From a checkpoint of a small image inpainting model.
Model: 5.24M parameters, 32-pixel images, arch unet, norm groupnorm, activation gelu, widths [48, 96, 192, 192].
Rows from block 8, named by matrix and row number. Each number is 128 + 32 x the weight over its row's rms, rounded and kept within 0 to 255. All counts start at 0. Numbers have three digits each. After the name is the row's rms in percent of the matrix's.
# conv: 3x3 conv (model.enc.2.2.conv.weight, 192x192x3x3), inputs 54-59, a 3x3 kernel for each
conv.0 159:148155102101094127118152099109059084160140207160041000142119115133126119139148138123135145145142135130138134165055001174137199189135137157165169137150140092148134
conv.1 038:120083171109171157148120089107249076066241106088153131134134142140092111118123118126155100117114097121106122081180239112173169136155043160166163113124180147101174
conv.2 096:193140111096114117110151115034116085040096144188103187131109141122127143118115130132125130123133136118132131088161123011116199160127152106144143137144115096144110
conv.3 090:138195172133122111110143154017050078130063173159148179126138145126116141146133145144132133134175127125140121064053128124040188183170255146134149139130140119106139
conv.4 045:125175133162112160186180169206110211113149148125125078108121123120160104133112159118118133106065131120143115121055192133131039079131141057092130081120124107137133
conv.5 106:137121124105113129106135166129168173198165076094084072131128127121101100137126138119124143135133130123116115041127140175255117080029000117128132159108129136085134
conv.6 105:146142170128104103152119142165121069144174097130150102154131129143131126142150150140132114132148132131133125158076013105205144193154060124094148130106119114092094
conv.7 101:155113166112176144124162156060160124146065255187074126125144137117137138131144131125117129139128150123135120088116161230057091145037087137113116136121138143149142
conv.8 057:090104140108088100123148149138178098099149111137206236120133132118124137118126143135110117108139124116133107104090050104149086101116205114139130129137160141147129
conv.9 112:101100133125091144128152142165084150114052161044050236119140121110116124134127146131127137136125115118127146078149136196083073080076240117137092112147102100157122
conv.10 115:116140152141195100172165065124074196078087035174079134131117105131131122128133146123124134128121134127127131169161034026120121203183196093112157129169178146177159
conv.11 153:125118137175144179104165122135098069017034136154113157121123108130122138124132119121121117167149104118107145255166119131105139171083206099128117120108071115144135
conv.12 068:102116110116118128126112205040081174090072153124112155117137109135130097117121136116106163126104167107116125087063120077092024149068063108124105105136111108121126
conv.13 083:151150168115122169125116209106054151155180127166133189110106116142134140123125122112164121138169131127121122110008111123122189166118255110187149103135168110160147
conv.14 115:125148088105117114107154090135099203253128195133109136120097130120140115122117123139138122126136127117144116063148193164153231117072151108190109132127151119109099
conv.15 030:151071113106111163110091118121157066136113164078076109104121140119112142129125173102145126109123124144149150198102069189046117176099125100108117110117145122143138
conv.16 120:110126134128134121092161131088157080137128119196158061139115115116119120130149126144136125159141119116130133165114084152068176213136181093105142131183145086146133
conv.17 054:137088162143122205148123140157148096077200049091158111119116098101117143122140127116117121119125111107130135164153111177171051133114197112140166134075124178084151
conv.18 073:109134171070121131158084073186179121186170163099178167127115121135112131131114142126109112118105118100124137139083055136090094093049112198138151170125142151110110
conv.19 129:149124134101158136116138132067139038126197149123144089142152150132150140143133126137139154138137151140141111137162118130235239146079167143126123143150149150148107
conv.20 037:158090157127146184153120136106161096192132157124194193102136129132152133088149159130120171116114159128101136060147122217170168108079113170137079163078125145160193
conv.21 043:129113112154146146155124118103135053150124079145169105149139112165156135116133136124133133129186123136150145077057120113094100166157136129150120118142140135112126
conv.22 062:163157150106138146115139183088119103167110111193116094138142133131131106145148135142132150134142115164129103096116112135073097216096124114131176120128157125107155
conv.23 155:120137108172087098122110144076084063124168216245185068119123113135145138128134130128138128136115127133126144135144097079204164255181121132148111131121140146151119
conv.24 098:156138123152108103157110095145193118122180175132169039135100136110119124143142148118130138145141149139147153138212071205227224205017114126147203126091145126116087
conv.25 089:115161132092121085101101129131094138150057151066157120110117124136121130136111121129093099115098128115114125157034127136049133089098071116151126123113106122102071
conv.26 112:124168134137117129139125061099097179079077210084091178128120120141149145126119120135128122129103120119123116158163137092085117167113106105094115150109089116124126
conv.27 084:118078155121076155140138160182120076097190255111148183144122146112132112128115142129129133151112132108125136082019078093170255135095078135142145108099121106151148
conv.28 091:160138134139163119138117135108075183172154143114108081101102136133124148125135123140160123144187099138152144089086160130187205077088045110171140121160183123131139
conv.29 088:113098161140136141104129132176097133132051083206139085126124104118123115095120116138122146151113120132118126176075120140111095108171161146121123123161134108093126
conv.30 073:122088155090092146155111060118036100123142155162149136136138128140142114146140117137140123133140128127157121086036030062252139159080035094134167126102144104099110
conv.31 070:107144126128114074126132092100117147125133107099117125129131107158154127129128095138133097148149123144127127041110025139090102107193174110147120105134070117132140
conv.32 114:154180152104085144136078100129075100188124141168159154135135112139129121135147127148136122137170113141142130142045076108115104119122095170144151136138148107110123
conv.33 115:132155177108109122109107123125067154128055075047140164139140152153143128155150141147164129148171126136149151103056155100148081123098014089102154142128147134166153
conv.34 093:110118095105079124142070120140130114098127227170143124140118116125145120116139094132129129138127111127128151194000062067068129098085093098125125119093108144111132
conv.35 097:104115115155123119129080147131156178145147128172140052118127107121105116133139113150122106118145122143130128050046109062119101115090125117135164122098116127097123
conv.36 160:104135135102096116137119131088103133175150089162163096101138114110157123136141100112124110113138125125139136024077094104098188070047160082132158104122126137119155
conv.37 102:080197126105108107130148090062050183162035255151000203135113138134149163130124120121121115133124148144126128103050130212140181096073110097144138112175142103175130
conv.38 139:148122158112071151125080122138112130119093033082126117134139125171153125136148124129137156135153146116155127135105041124114080218144138088137135098157129146140128
conv.39 067:111158151115123128135115104092094074150163094059172186116107122133142143139123112128130123126102125147120114163057104052045118133151122145136147118102118134133141
conv.40 106:098079209108112186136076144103111081129108111148187150157154118124138109146155127145152119139135114150114112018059012098090004167120129082062148095111169121132136
conv.41 146:087154150173131173111138124143247079152198105125163144125121152146117141133131128125148104122124137124139136086151230091036044104104151096090193146151183138159134
conv.42 114:082128160136136131176123117032088036088118143175135255129121113131134144098119105131127141129143147129109123144155092103085072150048048091129145088137171134100111
conv.43 149:118177156119200133139133071167123187153068241162140228124121112126107124127127136126119137118118117115127130000166255057050237199137255112099142139190126174176147
conv.44 070:134147196126100053156127121113097138111111002028166000123124106143129128131152112135125103149133111128140123067141133095039031039134077101120122141102095133044050
conv.45 125:094088151123130164155125037155177109193152037107151181131131113149129114140140132120128130131087130140108135142096186166142095162198109105104140120105121151114136
conv.46 138:106147130129166162173100058099092138059073053058140255139142121122126134107116109133123145120122132134135097097110143240138108000135124118112112105126134121156087
conv.47 093:083201110099138087131139083115104181158062194131130211112113123154162150136133117139117112138125154135133133221127131113042146180111147113151072100138087116145120
conv.48 051:138161134070135085108098130096087255178221157150124049125116114134134142134136124128111125105126110117132098027000174113174129142108032142123137148118146108107085
conv.49 106:187118106157087103128116110072175255159244122070191027108129143130138139133127125115126134127120148125113133000163244167253182165155093162156115152149155140141146
conv.50 117:122152073078112137136114112154170106125078190073058159133140114132138123134127136140130135156108125131147153178172121255094010000048096142176126126142158077133111
conv.51 083:123135099140174121133069151178140051167133098192052136129118116134136134132133133120126120130138132144124134149053176114080058175078107104167122121110159148122155
conv.52 094:178110129199147115144150075116134215157141105104234145116119147139144132137137128122152133124127138127124124040124226126203248191255223157160096152136099152156119
conv.53 036:122098122149079179106128189145203105123205098153177093140124109115141097102130147123091097115100076122092111163183255032142125064089132122182158101117149122102155
conv.54 051:084180168130187124108173119115174137009148143031137121120137104125123113127127129143105107127110129121099130049192224059128184007053070126150114135147140131120156
conv.55 044:121099140111117155128104210045028059172131106178122111148115120125109120135125137151115126138108115159136112092112010169166130188198157104119111109136114094139170
conv.56 114:110159124096108147180168106057012188140153111133118145122126126124125135123120142125110122133120162118123131169015111206167070051154121128149147098130148104106113
conv.57 124:184144114083120094130118158093100135168221147121248039136125142121126143152133146127109124126121139130143130050134103122226238139255155154118108160134132151111130
conv.58 089:117094093137161214104140119041229086118139172113121220138112130111129123122128132124135130128130140116105108122235080139142120060030255135117187091125195127176164
conv.59 045:114123136123137147126112123139121099099067054135115065141158151124118107128117157157141126131103160127154117117158197068077073154090050140162147128144152130116183
conv.60 105:081142135147104151136127177102224076070147097178130044119120113127124133122133133120128102118113115134107125231222147134073052114051157112145111109105103123117113
conv.61 094:099114110117134148119088182162101208125150145089174019125121131157124124136120123125129139138136127122144136124089169178221255103126185116108153130116133135122132
conv.62 083:157120126156141168118137146067148084142143115080133134138141133144135138126132140142143136153116142133133133064169091206137082155111099119078125132101138128116127
conv.63 050:083139111103144135089152133118093066125030076124072144144146112144122099130139126142135136124124077141093148135059147180090101204073174093099105100105104119104126
conv.64 105:142123155170127115109141082066116243094104079113052120143130132143144135120135115120139126132111136148111113218086006113144110056150100127125144107142173123098141
conv.65 155:059096108142130149151095171133095223081176140093175153124141143118126132125122116126131097116113124126127138183164255049070142144190100111112133117120114158118107
conv.66 100:152154180124097143089123131142089118136093135096130115136119134140145132157147129152114132140139136135138131182129067107050070141081155130103149162143146129136124
conv.67 068:140176167111113140094123151174102069097090086158105112140123112142145132129126128132142117119151134118126116168001090084159159240147140122154134108122090105135114
conv.68 161:114115130128096115105159135137123043148136102231181018130131124119104121127133134125131133133131107118123147125124017109148150146144217084104159092075151077079140
conv.69 135:128116127123149180143078128187158189066158025075204208128143152115104135131117141110133146121143122130122126150134183159153083087112087136135140128111236146120147
conv.70 170:121140160147089105105107107145127236095190121099108053144135124129142130136127127124133144137119136118125136094082255081115191149081034124104133123123158121125118
conv.71 056:153205173102199185120141154112120044177135063133148145120121111119149116120161149144140151152115118143100138146111124125165172145114186139190105165169139153171194
conv.72 110:111088143161154074103204183158156142120090223122016121122117119144126103115134115138129113128089110129126123119100090160183211161107153130059113091093112108138153
conv.73 039:093126078128104128118081087120218193158109145078133092125127134146139135124123122149132115126106108119102102088123255050079137049132017127113082106152114128123114
conv.74 058:110132143111114127122122099104097082110112005087109016134138129149147123132148143129142150155156165136132118107091087073095068133137024091165122122140095113147116
conv.75 081:160084128138171166079169127165089086104091086176143072144119140142117131124128122127118154127143110145104137062098110099152103108034114141182111153144158104117139
conv.76 086:138111130114119097134093095085154165091102122050153145132150160122125139124122134138124139130110147117133136065064074156097057085162135149124117168137110138125109
conv.77 090:098123106112102120127142166096236175125175116100225094153159131113120105143122128126121118124126128125115113064098224218196112119139092106141123114117119145124109
conv.78 075:124108134088099102116091078152133118135149080138122125120145155129139144111123135139120133129125130123121105139093093154178122070129085129133116105157133107114125
conv.79 088:132151128096115131074179120144109187096119196118039214124134132150133107140150131148133131139127147129146090154045155049132197139049118131133098147169148118157125
conv.80 033:128107108102104117135130065178098126106092067108081102133142136125143119119116168135138138125120117130142135163000091086073111122134051106143134111104117082099143
conv.81 132:145133113090118134104138098146101184208077106061214193127138134145135112135127114167147121151144109145139133106203093163077000109104202144168144112131128093078152
conv.82 091:121131147131135114126162157041081228145113185122111145141143135134147111138127146137109124124097150133133126065104170180083255045000153137114112120155125118189155
conv.83 068:177132147107125159100110092076159117160171064147146199140131107128138116146130130136108120118106129109145138048147133099217158140077084110178141108124168132148167
conv.84 096:129130140130090134105073141132217058081168114182154124122127133151117128125127108127095117139121120134133115135143208000142152188168069088134104124141103144131135
conv.85 119:153099131134063132158084057016130115124221094121163087115119133127133136137140123124123144121145142127139138019128071027255255234249155145134175151120191150121111
conv.86 130:109098169103069104133178089084168068205168110097082057119126121131137126134141122123091153129133156125130139129158098066195213108163085120128128120134157127129102
conv.87 088:125093140092131164171080189107187179099165101063225153116147142125123121125134143116114120122115140140130137139169223195100131060184000138109128132109149164110140
conv.88 130:119154087100141084085111106049069046119168160111120180153145144124137123132119146140141148114121135117120105177191031151165155034110186154148106169121109151106099
conv.89 087:131175103133188144110115079153198214099095255144119216132122129130143134130116124136123124137093138116126135144255255041017140132124248126151122136193103121157090
conv.90 052:126119122134135127135109136150138117125180095154255207119162126114132132163130125143102108146124109141132114107061119158043081171255154166178137162176142145137170
conv.91 043:111147115120110124146122163087076123088151104124006024114161129160152149132110152132139107133151104140142103063168163106164071120083139155135119123103118123113130
conv.92 041:113090114104112101117126116122094060120117045138101046164128152132145128109147162126173144129133122095160109080027064144137127236087127130097108113114072122135088
conv.93 053:101162158104120141093136132082043130113091192072117152119147115132126125123130125140087094133123090127124110066040082123019099110152197133118120097112176092102157
conv.94 134:136117107157170165144077142173160138180109049197201089124127136139136143135136134133122123136139142121140132181178168093077054229175061125099136131141188143111178
conv.95 147:153142115170164088119109164183078075063103102117155174119133137121117135131137166127133151142143149132167143201079160232193098128217240104139133111110105140096098
conv.96 073:130045108151078145141130183077093144089139185113119199134092134128090100129118122144126113134122105146115105000040030106132118078158214126113118104109124150154112
conv.97 101:155085152160133038144125104199077098086131248091161200131151139136127128132124135108130127138109154145142130005156205167126135093118045159143135148099137150133128
conv.98 109:150134132099133119138109152095115175076171079135255105107127114113119142135136133125113115125127127122162117149099201088018117154112241097117110115141125135119150
conv.99 114:116161132137172113126149053138039071161147133077205123129111119128101123119129131125152106148142136150148110146139092107000153136228204093179117125137138157155151
conv.100 071:132130151142110172160099147111053139113108072113176108120117112131139135128156116155143100177124101173136163091110127149133113052167179119159123137152146125119152
conv.101 082:089084148113098161170159144156092100126113107096115093136135140131146117131122117127142139134115139158130118042038132063107055017154130108107104116103099103116129
conv.102 070:119142173136112143129108118132082088117091077153096099150141152124145131146136136169170137141138130112144146125090030108163091239101171116098117139113100138134119
conv.103 050:142140145164091139098080099085200126148162094145064047149134156155153145154133120137128139134144153121157143122126115159117061123166187105110143118082117117109100
conv.104 155:123125109131111108120110156207165095066176125150176083131143143136097126123127142121108132126125148115108126191184174066241203078183186163111120138128163155098114
conv.105 070:142085144065084090100062148176133112232083048157097112143119146129108088123113126115133151150114133128122122094034160101026007051100068156150175106109143115102070
conv.106 110:128125126113099128119126125152119127173137130223130163144130135115147111137151124126148136113141138118140139111163089101139091149189156181124127158125119166120108
conv.107 084:137114090119132107141086102088070111175149120047182115138129124141134131162139122125164151148223105154163126155066122065121130066168155110142143158156107131127099
conv.108 067:168143112104090070058112055102126086060067084129143098148121138116120125130116119130152132136135128120129139054185068043138103158171246155159138133117110114116121
conv.109 147:104124158077131138104100135127127064096217106242131162148148130133131124135133126133124138129142159121134126079075170079127165255229192121117167107144139146152094
conv.110 111:147092154109114119140057153119116108128208075215111179151150133129135121151147144144137131148164137131143140126070150057168110255167110161126163128117137137131103
conv.111 126:135122143123161107140128168164190123157131102131141082134134134125121122125141120132126137115138120106129112050255118137156127164140140191112105171141101142125121
conv.112 125:197159126137128083146124119152119099043140179163152166119133151131134120135159141132129135102120140116115129169069096068109088136122165108137122095102109106121106
conv.113 065:138112138137080128111084097126091064136026127140087092140134109136150135152149108134138132159185135136147137134083081103130153115134079109106151124107160115126167
conv.114 062:156148157093163119173159043185107132121062136084191144150127135124123121114136133145152121109164127150164140122090117098070044142225137122146142121136116107100136
conv.115 060:145144162111164142124122128165175100052077111084095099156153136154133155149120126140120151137143127125120140076143093000124198105027033102142146126133162093117147
conv.116 143:127123143149082177110142101057167052078143094168069097118096106143119124138128122122123127121122160130146131206131027117187046212085174096082162147122130117111119
conv.117 104:124128150042144162106153096082200110159094072107253211131124156125129128122125129125102139134139140118138139116146178051072060117154083160104124129151166118157127
conv.118 080:168140136087115186126107147111113147139174034232133145120129117130148131134151124132130126141174144135133148012052116038090090244182111115109165115147125134124141
conv.119 051:118108176137110116129092113057113049181086058078063142128130128143127112148146113156131106149107104118125122081109060162067077118090140154156129140155152139133099
conv.120 104:132113105063093109115191064102173240129156255180173116126131146129125129117125117123107122113120128125138147073067131070129239215217094114132139090126118124169126
conv.121 093:110131158129165115111134116160114092041105157173200180123128120126133135133149139130126134133121129126132121218150150083073179120219222107108105162134114143114124
conv.122 152:088152143098125129076094147129199132042087187165121171134137143126139132135123144146125148156116125129143128199040170000013099047122121127145138145132144122117129
conv.123 077:104133113130130124129107126167113125168020074123077136122114135132143124121138135134147148124118128123117129093142054115055054153086072125114089119116089142144138
conv.124 125:144130064102123079090112094098180130146195150128218092135118128132118118150137132126122131134125137118125141055203230081191174124218096151091109189122112155127098
conv.125 048:195107122095096154132128173117030079175149171168093119130122164107130109125105118154123122143153155136118130152094033170008129185008000095123138142121119135118151
conv.126 033:127110167155108138098118140164102132108173134134149108091149123096118132135117136093141125117127151144130135063091019108118088181125073140142134127112125149144147
conv.127 120:094136132077099123133103192063145166124140190074020199135140151117116138128125138156124123125094104147100120106092123172130207028048000137114132131155139115131159
conv.128 140:144117081113125150149104171140214019084208002029176128120124134131104128122119128116117128133140139108116126143195170013114054087098049148094133188107131176123142
conv.129 122:091148100100156128129169088062147226058122168024115117132127132124138138113127131125125103139097133142134118167081130148087044083109000145122119077161132100150144
conv.130 048:140150138135107155135131152101028144142143150055131040132164132141120127120114131149135187120140105114132122076000061184160160078132086111132136104120127127135135
conv.131 124:136129125076168158147134135068112113017083131022150137129135136124142152122135133159152132148126150161136121103136104128040089065150104135112136133116117136087148
conv.132 063:118206125115101105121100093190078110135125143117079175137151125133149121139138137139125117141131155142129124255051059114079081109179154082136128106084120102131141
conv.133 070:129142176159114155132064147192214101068228081014185094116134131122124144129108138121148148134143149135120129182207191098215154000122062129135127157145122149115131
conv.134 144:118142117137183129081137119158162194177107160218007208121129131114132134122131129124119131136135107116109140189244202183062057202049160101129112122158115091155116
conv.135 053:090119137116112154098123085145118176136081072150081076107141126138138115125123121138151142133140164133120106100144056154098079146044064094102114094128097114133080
conv.136 074:120123129171087180105175136071105105087034136129081138141127157136127131119110110141143161126108136120165141074135136085093066175087158143136095134113136107098127
conv.137 089:159135123102107149076131148089182018067096137117103159135138148126148125134145132149135136140114159122129137195116018060087077140127137156094111164111121150120157
conv.138 077:143116119094182161109163144127167041154061141135088176130138112134119130139126123135129128127140102135119145214182118150077084126071126135123157138140138139172149
conv.139 055:134127139142111122117099094098134101072168088112168057129143130160150122132124123160132117122167124129143145105080062105098077168159128120116124102109089140111128
conv.140 118:155120051093115061099150118076134065203104189188214043131128115109125146135127137124120128130142139111140148167151226185104255222255161096120098153138082128136104
conv.141 124:156141164131111161044170143112144157147052126149000080126155138129134138115109126146133152133130103130128115156195128159144137163016077088091107111112129097150112
conv.142 097:109136143158163126128140118200144152121102099158106144122141133129130136126120126140125115117129136127144090117000126128112188008110177126118104160166112164155131
conv.143 096:088158143151118105152077139164085191178088187096142139121133142124108119139120131137131125135132109132144106077070146154144255083195143134122128089110142117113097
conv.144 114:125115060075098117105086145126163064130152158125165072110109132120126133119107123132121117131107161147134133041087129000077033079103064118144148137130111138119149
conv.145 077:144141134104153154090125115105055043167099132048227055139111133130125102131125132146136136112137137149129143194108138245168073102160068107098120161107113170115192
conv.146 063:098179163105159134139138182115103173111082162104153125131118097113142102115124130117105105153074101135121118033145197092205155127140140118137130115128125106141121
conv.147 132:133171116138099126152051069152082151122098123078018098144140146130130131134116130142156155157135129128142124103133079085218159159087110144100110140146110126120113
conv.148 071:102172105091098156127101135153119087121100058129152110110122139126135128136137141137102147157172130155127135114022144053110004044108102105137073135134117129123132
conv.149 171:129127167096095130132114129070000132129061087058057170134113122116132127115129132123126133134115125130150118193125071141143041112154119131151132145128116132123140
conv.150 087:100114156095162183125088111166243080097221139075186142100123125122119125134123121104116124136114126147122108158125184106032065173108000149137205138111174132106183
conv.151 068:127190180101107140125068158149064196069075112067088210119136109158149124121169120124153106147141141126108133160084150064043065192113064100127135107126103136124151
conv.152 066:144123116104085129110073098166095099147081054071149149150136129131135139117131132134148152148142169122117138120055080149137093082108166084115127134143124131110106
conv.153 136:150149171106115110117091111160126108108116073062151111124157130136136132141156139147150149117156137122150133076097135097146148096056186100066127137131125136123133
conv.154 134:142109132116160132134122061162149117193070065139128255131114130132113121119119118124126134132121100139112143119148029146052091132120255144174139116129144120167147
conv.155 057:174142132096107150106128161099078169194123090100124102110108128104096143115146117143108149140156108141122148109088235180182184095113140129147129106136124125103112
conv.156 142:122084112144161116091140160164190130072115144121042192128131128124110137125115133125124134120136116123116124107255121152087129118089255098075122127116112119119088
conv.157 124:117107184067153175099146128126133248127023133118149062146132122109101108118126127134125136122113108127104128065231135199045145195184143104126127091159145080157151
conv.158 154:125092143178116129124126147090106152047120104089077155136132123112117124124144140145153135143130149129136141064108028085099060117065062123091116137104111140102109
conv.159 106:099144096113110095144104171117104128064113138126147143134146119126150123140149126128146110147131128150124150016111181030088173083148106111130131126145112137151161
conv.160 097:123089111110116085119129088121092204137086255102075178130128127127137117131128141120114102145113118147128142155112209148093238093091096153164122104136124095162143
conv.161 039:114138147096113144141094103062118065090126128088234092167122112125132137147085132144127123152135128134118109053027061097023094122138078112163148089135083126146052
conv.162 060:133146158124109104127121106059121173099032072055151118142129139139131139121142148140124133125136127121123111118124053108068033158135144104073103114093086101107094
conv.163 089:107180174072125130103120106040115240125112144131099146131148125147138119132134122151131124111131144123102117128112185166103084175120047074125151118155136125105151
conv.164 056:087097154094108102095094128126050103109128103133128120159140166130118106119141133155139131159141111148123138105089053096144160130118081114146144143121119166129126
conv.165 120:109151168112113115129102114157117180055110210095098153132143129158158136140137116112142136125138120128125116179134245116174193169079167138139129143117121114115110
conv.166 116:088098148127131100112118074183104068160059116073093123137132118125119125107123118132133135125116114138119115205087077181054137067201157121126113091136104113106116
conv.167 081:154183178089137090170110095176143156049059067096145203125112126158135130113121131130124131128132117124121137150141063070132063132234123138147153137131124080109136
conv.168 065:120140118105117082097098135122104172107114146199051063127151118120149125123168120120175135126166131139128122036100118074116222190030098097127125117135117162115126
conv.169 102:089074167164084113160110207164068124118094173156118139155141132136105123134137140131158127156142143125147132110163035154158023125190162122097126110096105140138092
conv.170 066:133128101155095124146102179117144141129179111080129048138118121128118134135114119133127156158151093115124110140117216155255210118132144107134121133136117189110099
conv.171 124:124133126112120134117095084064103140107065072070148214106129115120114121134143136114129110121120125121130150166137089070025011040094245130116156127113158103124138
conv.172 062:142085146131160131102117114172131133109024088183091140134132141149125117118128110142150138112160118122119133012182102059047058093130112065096069081133090118140123
conv.173 059:054111128125090178122114135115102080089131087091117075114136099121130127141123133121142085123089117133111108151115195091099121133073082110132170121133132135147148
conv.174 062:129119138107099148133115125110139135104113086136055064134133132149124126132112100140122130153152121116132135143131102112137029166101135091095119099098083110120108
conv.175 043:118119168115157134112143140165088106102140094108099078132147120132124129118121130120171135137163161118141175175020061111059085255070114055096105117122081123151126
conv.176 117:119103155132117127140091144037115130098117111255243179139160142122132140145140110142135127144158126143133123128075006042038075233232176104124158092160166124151114
conv.177 103:145148166111094105160114199091068210192200120131107076126127119134121146139117130132112123149165118119139130095045168120201255157095047103147094114140128092122099
conv.178 064:119113154098130172100111185115049121130090106179131204134164137126133106119138104122152139128157141119127135075085163132043045182174162102101170123113139113122178
conv.179 091:153152079139086208152146135099178158121120103098117168123138122161120163133132099156151143157205103152109106196179175083124069089143204109134148147143152119088179
conv.180 047:098122195157124179094092144130101181102049188107101121131136126117117119125141125110141163128105096108140124123077235119127192180099088136126114093142106145138132
conv.181 150:081107129110110174127069188169213145068255165075184172110128126115140130145124134129127107116134137119130143152255233061146072037115062126105111170119167199108167
conv.182 045:098122203099135184130157103110138160139077029104111130111116138107132111116109148123125112102123187125104121120189213107090039053115092106093121164102156104134154
conv.183 125:186131133117094182115083121061200117155099200083078091138128148114132121121110131130120136120145132131136125067187142171180198180073054181148104152141109142141126
conv.184 102:113079138111127133120111151142127208035142202104084165135149137141152131131121111149114112139102154122146135203142139135137181088025119148103118162114115135190117
conv.185 076:129094092161087107112155118205107070148099177189015149136135137136147137117116134128141127124124130113155129113120105218129059142000081152103124133115134120093144
conv.186 129:132120115141123107096109054066169092107122073136230191124113136117113127131140123124111118119119135127147113159203108090105120137255176179096108150142147162141120
conv.187 104:164187128109114141093130111101072067010110169125200151132142126131131150146155133148148143153158125115132167222089019088086153090125122132123163154137124122123114
conv.188 125:097084124159141101072173159163163174088136186167117167135145123138140149118117135122129139132115109130114131117236134133156118059181136149074074129096108143121132
conv.189 162:181141094128108119145141188133114116156164193129070074119129137127144125140126119135125123136134132137154117068101163172166211076071152176109179141117139122138089
conv.190 132:122103118132125106147137101142111122133101160063067110148130128123131119129138131140143129120126138136145130146163176157170083054017076161108124147123114113095119
conv.191 071:142143100118092083114138147148117075078112018089097082123129125120152138134145122144151145131140155134133123138068115106005031154150159119112119134086090130079109